Weights of a small contrastive audio-text model.
Training: 3400 steps, batches of 128.
Rows from block 2 of the audio encoder of a small contrastive audio-text model, named by matrix and row number. Each number is 128 + 32 x the weight over its row's rms, rounded and kept within 0 to 255. All counts start at 0.
After each channel's rows are labels from the 100 clips, of 14976, where the channel reaches its highest value: "strongest on" is what is common among them. Only what is clearly more common there than usual is listed. The data: synthesised imitations of 52 everyday sounds, one a clip.
# conv: width-3 conv, stride 2 (encoder.blocks.2.conv.weight, 288x192x3, each kernel summed), inputs 96-191

conv.285 [112 127 116 137 114 131  87 135 135 154 124 187 117 106  97 127  72 182  99  98  92 121 118 100 120 130 110 141 164 138 148 115 111 167 155 150 165  75  89 171  88 143 112 151 143 168 105 164 144  95 163 216  91 116 107  97 149  63 126 140 114 125 184 144 137 169 115 134 119 115 147  97 107 133 180 154 153 194  89 182 151 140 133 146 156 130 177 144 162 133 106 146 149 108 155 182]
strongest on: clipping; text has "clipped"; signals

conv.212 [110  98  98 122 175 165 105  43 152 161 147 102 160 140 182  57  99  80 166 170 138 119 167 148 112 110 119 147 159 124 136 144 137 110 121 115 137 124 169 116 112 105 140 130 129 155  77  69 127 110 124 142 119 159  65 108 118 159 157  59 103 139 129 119 142 159 147 111 136 110 117  94  82 177 167 157 149  87  52 140  97 142 119  63 121 110 145 100 119  53 145  89  46  73 103  82]
strongest on: people; applause

conv.187 [142 129 134 125  83 153 158 114 124 118 203 170 175 134 134 148 130 142 131 168 171 174 172 155 169 108  70 151  66 149 146 124 157 145 128 137  90 143 151 133 171  79 115 147  84  86 143 133 115 115 120 127 138 174  79 109 160 104  89 127 198 190 143  72 125 126 124 116 139 102 180 199 134  93  71  85 133  72 141  93 118  58 179 125  93 185 116 133 104  89 175 141 191 104 129 124]
strongest on: people; clipping; text has "clipped"

conv.65 [174 171 141 163 117 156 185 142 140 185 170  92 222 126 174  98 110  92 159 159 137 154 147 122 150 105 133  98 192 176 165 130 111 119 136  90 127  93 186 144 189 182 117 118  96 167  72  98 158 137 170 176  92  65 104 128 109  91 168  66 132 119 137 131 151 129 174 106  59  90 133 116 192 172 130 108  96 108 131 140 131 126 151 114 142 116 159 147  48  96 143 108  81  85 132 113]
strongest on: people; clipping; text has "clipped"

conv.214 [ 94  80  93 158 171  92 110 134 111 228 166 124 122 149 126 157 155 153  37 130 160 147 106 145 132 133 132 159 149 137 173 126 137 102 144 119 138 150 134 146 184 152  97  83 130 185 144 161 110 106 160 136 113 171 111 131  98 129 128 127 138 147 112 156 152 115 108 153  96 105 153 129 151 177 168  92 207  93  81 102 112 142 148 104 112 148 116 148 165 150 204 170 132 165 102 111]
strongest on: thin (high-pass); people

conv.5 [ 98  65  98 164 108  94 143 172 152 214 125  92  94 115  78 135 153 148  28 136 132 126  95 117 113 193 129 173 146 146 164 158 152 150 163 144 141 156 144 125 180 106  90 114 107 150 140 141 136 118 152 166 120 165 145 128  82 126 151 134 115 132 153 128 114 137 116 102 173 142 147 148 132 166 162 106 130 118 155 104 103  83 126 129 118 156 114 158 121 126 188 164 154 134 111 141]
strongest on: thin (high-pass); car horn

conv.245 [118 118 129 172 124 147 151  62 161 169 112 122 107 140 140 135 174 154 112 147 138  78  85 141 183  97 147  96  92 146 165 135  90 147 150 167 120 113 140 137  80 168 163 137 134 127 142 152 158 127 182 144 130 177 201 119 202  99  97 179 137  99 165 156 112 124 131  94 122 119 118 148 116 161 160 115 151 138 102 143 130 100 142 137 146  94 108 133 213  40 159 147 140  84 111  75]
strongest on: household; knocking; people

conv.240 [143  77 123 185 107 156 180  96 113  97 133 127 208 138 131 166 106 190 145 134 113 123 151 127 112 118 121 118 105  97 160 138 174 183 144 152 111 166 131 104 173 109 119 126 179  80 165  92 153 157  95  64 159 153 159 179 168 150 157 192 143 183  81 104 129 107 153  78 153 134  84 114 112 116 103 161 132 118 139 173 141  94 167 149  79 174 119 117 124 121 121 125 115 127 122 119]
strongest on: clipping; text has "clipped"; explosion; people

conv.128 [ 99  94 148 132 144 176 156  93  95 135 119 132  97  69 131  98 154  98 136  71 129 155 118 120 110  68 138 126 155 145  97 115 168  88 117  86 112  78  90 153 129 161 114 125 116 127  80 156 136  71 148 103 136 111 145  88 118 135 104 131  71  90 110 108  61 109 110 132  83  93 135 148  59 115 123 185 122 131 117 122 137 143  91 163 188  91 126  76  87 133 124 160 125 172 136 141]
strongest on: music; drum roll

conv.89 [125 138  75 168 135 132 143  72 158 138 122 114 103 127 133 135 105 139 171  53 146 145 143 118 132  47 119 151 120  55  97 106 145  99 123 136  85  94 120  94 139 129 101 164 135 138 131 138  69  94 188  73 106  97 102 106  96 124 128 125  99 122  68  84  71 140 117 102  88  79  94 181 110  91 100 149 111 128 109 129  86 154 141 151 142  91 103  93  50  53 141 113 169 121 153  69]
strongest on: music; drum roll

conv.90 [121 115 179  70 179 164 134 146 146 105 102 187 101 179 107 150 164 117 174 110 100  94 121  66 128 152 103 104 164  95  99  89  79 167 120 142 124 160  69 124 105 102  98 111 138 155 120  60 132 106 104 110 174 130  83 174  98 133 166 105 122  79 180  84 106 168 101 139 150 156  89  79 129 128 148 137 113 151  80 125 139 163 120 120 171 128 137 115 188 196  74 123  95  88 126 153]
strongest on: household; hammering

conv.95 [ 82 173  92 127 194 108 109 147 122 131 170 107 112 147 126 125  96  93 134 116 100 123 107 147 109 144 159 124 150 129 198 131 113 164 129  93 124 136  88 136 255 137 163 120 144 138 135 104 150 160 118 143  83 141 128 139 114 119 162  50 133 162 116  23 105 116 115 124 127 123 105 119 109 194 127 112 149  49 114 145 175  83 115 140 137 116 119 135 111 131 111 112 121 139 188 137]
strongest on: thin (high-pass)

conv.209 [119 136 172 110  88 137  97 101 116 155 138 115 183 129  91 139 156 148 139 132 175  81 113 140  86 158 168 125 145 158 177 161 144 144 167 158 131 138 143 134 154 110 174 143 178 110 106 166 140  95  88 120 138 134 139 164 100 144 147 174  95  97 179 179 139 129 145 133 185 178 151 172 122 148 121 166 153 116 234 124 174 127 148 114 120  71 161 138 165 128 130 132 187 181 149  98]
strongest on: clipping; text has "clipped"; people; explosion

conv.104 [127 150 103 136 110 158 131  76 149 162 142 164  70 178 119 115 118 144 142 107  85 123 110 106  90  57 112 112 135 118 154 182 104 156 121 120 107  92 111 125 159 111 118 132 138 155  76 115 139  95 129 145  90 161 153  66 102 118 167  91 151 146 163 141 128 127 117 119 114 105 148 110 148 183 196 109 145 108 141 155 129  75 171 109 120 192 138 119 176  31 136 101 112 112 178  71]
strongest on: thin (high-pass); signals

conv.216 [160  87 156 123 194 135 104 175 163 132 136 137 142  91  71  79 185 115  50  93 116 123  76  90 119 134 139 119 167 115 130  49 100 148 109 150 153 122 128 153 167 101  52 101  92 132 141 130 181  67 159 159 128 111  92 118  78 111 185 115  81 121 161 145 111 176 114 135 136 102 128  88 157 177 158 119 156 112 127 139  90 152 107 118 170 118  96 154 102 139 169 188  99 149 140 173]
strongest on: thin (high-pass); zipper

conv.32 [115  83 100 117 100  70 104 115 138 169 135  88  98 126 135 118 111 155 100 102 114 127  75 120 143 116 177 123 105 116 116 109 161 138 127 110 110 142 122 110  81 113  83  94 134 100  79 167 175  91 101 133 110 100 112 108  94 128  59 157 123 137 107 173  76 115 125 180 137  77 145 122 130  89  97 102 172 157 105 124 164 208 124  99 116 131 109 131 102 186 145 171 125 236 107 160]
strongest on: household; glass breaking

conv.122 [130 136 139 138 156 154 107 128 149 103 127 119 107 116 107 136 111 133 110 136 170 167 111 166  91 101 152 133 107 168 163 104 123 142 135 132 116 136 136 104 178 136 105 204 211 145 161  72  41 108  94 147 112 100 124 157 113 134 130 113 105 136 108  63  80 143 123 120  80 134 101 127 124 134  70 147 130 136 124 152 210 124 127 210  96 149 145 139  94 132 115  56 114  87 157 117]
strongest on: thin (high-pass); signals

conv.197 [121 137  61 196 164 147 174 131 153 137 145 155 120 117 110 191  77 117 137  44 205  96  96 105 150 106 146  76 179 133 140 128 146 214 114  86 190 154 122 112 136 130 122 108 139 140 146  72  99 130 148 122 112  90 118  72  80 107 120 127  64 125 145 131 142 168 166 138 128  67 168 149 136  57  86 157  83 101 128 219  81 134 168 106 125 115 193 176  45 108 153 142 164 110 163 159]
strongest on: mains hum; signals

conv.26 [148 103 106 147 177 158 104 163 144 163 165 138 108 137 132 114 125 152  68  98  85 112 198 161 137 154 147 154 145 147 108 144 150  91  93 136 115 125  92 125 100 156  97 182 192 186 143 128 161 118 146 116 131 167 155 112 105 146 140 138 144 169 102 157 133 131 116 164 125 111 171 109 143 162 145  64 244 211 118 124 134 166 150 177 154 191 132 108 182 168 148 167 175 152  98 114]
strongest on: clipping; text has "clipped"; people; muffled (low-pass)

conv.41 [124  93 123 192  48 101 133 142 166 103  93  37  97  74 105 117 155 103 118 112 168 104 135 135 136 135 117 120 117 192 171 164 166 141 120 143  83 161 124 106 138 146 163 114 138 102 121 125 103 157 152 121 143 150 193 147 170  96 115 126 155 129 129 126 109 113 218 136 101 115  89 182 112 101  89 182 130 118  99 135 145 154 141 151  92 150 136 234 133 142 143 145 139 129 107 148]
strongest on: music; melody

conv.215 [112  80  77 134 109 124  70 151 154 122 133 116 117  87 105 153  91 100 146  42 165 118 154 109 136 102 112 106 112  86 150 150 148 162  97 137 141 117 117 106 109  99 126  87 158 103 102  73 159 120 154 100 109 149 103 119  71 149  84 155 142 103 157 156 113 174 148 132 117 115 148 162 219  17 132 155 139 144 106 131 128 131 192 126  98 118 109 135 102 126 139 118 114 117 153 143]
strongest on: music; melody; clipping; text has "clipped"

conv.223 [ 82 118  89 105 190 174 114 155 133 148 160 152 155 115 186 105 166 100 165 124  68 141 145 129 136 230 128 126 129 111 165 124 156 103 135 113 106 118  79 133 130 130  88 162 164 119 156  95 150 105 140 109 154 204 113  96 173 162 165 101 118  97  95 110 147 152 130 138  72 156 115  78 127 147 162 137 113 161  90 133 150 137  75 123 183  78 153  69 152 189 141 129 112 132 125 150]
strongest on: people; clipping; text has "clipped"

conv.203 [138 167 173 114 140 125 111 157 146 143 186 152 169 141 139 121 144 121 148 145  87 143 135 152 163 153 144 126 190 126 123 156 143 113 143 136 168 125 142 149 157 129 175 155 151 124 160 216 140 102 134 148 143 145 154 170 135 182  80 179 172 154 173 169 158 167 130 125 122 161 144  76 158 143 140 114 161 135 180 141 144 136 103 185 124 159 130 154 175 133 104 162 161 184 140 129]
strongest on: household; clipping; text has "clipped"

conv.131 [ 98 127 161 169 114 197 205 110 118 136  84 142  83 135 145 151  85 120 146 124 139 170 136 103 114 112 141 124 164 180 113 123 131 112  80 113 127 127 172 136 121 205  99  96 118 184  96  89  96 130 126 131  83  72 142  93 119  68 115 130  60  83 213 114 129 123  91 157 137  80 149 134 128 122 120 180 127 136 105 200 160 138 139 112 127 129 211 154 125 130 133  95 144 148 150 138]
strongest on: clipping; text has "clipped"; reverberation; text has "room"

conv.30 [107 142 143 137 166 131 147 123 137 105 151 160 148 126 124 151 155 149 122 136 104 148 151 133  95 141 103 128 100 112 158 108 108 135 108 139 106 105 102 116 232 139 150 158 154 144 138  67 170 123 118 175 156 147 158 129 119 137 138  71 156 136 136  54  92 115 137  75 106 132 163 145 131 161  85 150 138 138 115 103 144 137 135 233 138  99 130 103 136 127 116 118 100  70 168 151]
strongest on: thin (high-pass)

conv.256 [154 139 119 100  63  60 104 116  89 126 106 107  93  72 130  83 113  89 144 126 161 108  92 140  90 129 174 111  89 123  93 120 109 104  80  79 127 118 156 145 106 132 115 115 156  82  94 134 146 126 123 104  93 131 114 106 132 108  72 143  96  76  85 175  90  57 105 149 153  84 153  88 102 106 126 130 163 183 104  98 165 183  80 137  97  82 115 126 106 187  95 162  89 191 121 151]
strongest on: household; door slam

conv.183 [ 92 126  85 132 116 113 101  99 184 146 178 179 115 202 139  63  59 152 160 152 157 133 152 131 148  66 108  82  59 146 136  99 108 207 142 158  83 113 128  99 122  65 112  65  92 171 152  97 149  78 166 128  96 125  84  92  58 123  73  81 132 144 118 133 125 108 166 112 121 107 128 150 137 128 151  75 128 143 109 107  77 124 174 119  89 167  86 172 151  84  96 167 117 109 108 103]
strongest on: clipping; car horn; melody

conv.267 [162  93 109 154 118 112  87 109 145  62  81  70 136  75  69 108  91  91 119 121 183 163 124 152  76 117 153 133  91 132  72 115  97 126 117 138  97 124 130  71  86 128 102 186 139 124 162  89 113 127 107 122 122  40 136 104  79 138  78  93 112 115 104 150  78 140 129 106 111 118 181 138 105 116 126 148 139 173 117 140 125 171 110 165 102 110 131 132 135 109 126 105 133 110  92 117]
strongest on: music; drum roll

conv.61 [129 158 123 150 104 155 123 181 150 111  88  65 114 155 147 146  71 113 141 128 139 105 142 170 102 105 110 143 138  63 116 167 161 102 142 121 132 115  88  64 107 109 181 154 147  78 145 161 126 199  56 128 159 136 140 119 137 186  95 127 145 145 106 159 174 172 142  98 107 172 157  94  66  67 123 165  62 133 157 141 115  86 147 114 102  89 109 119 152  84 106 132 158  92 101 128]
strongest on: mains hum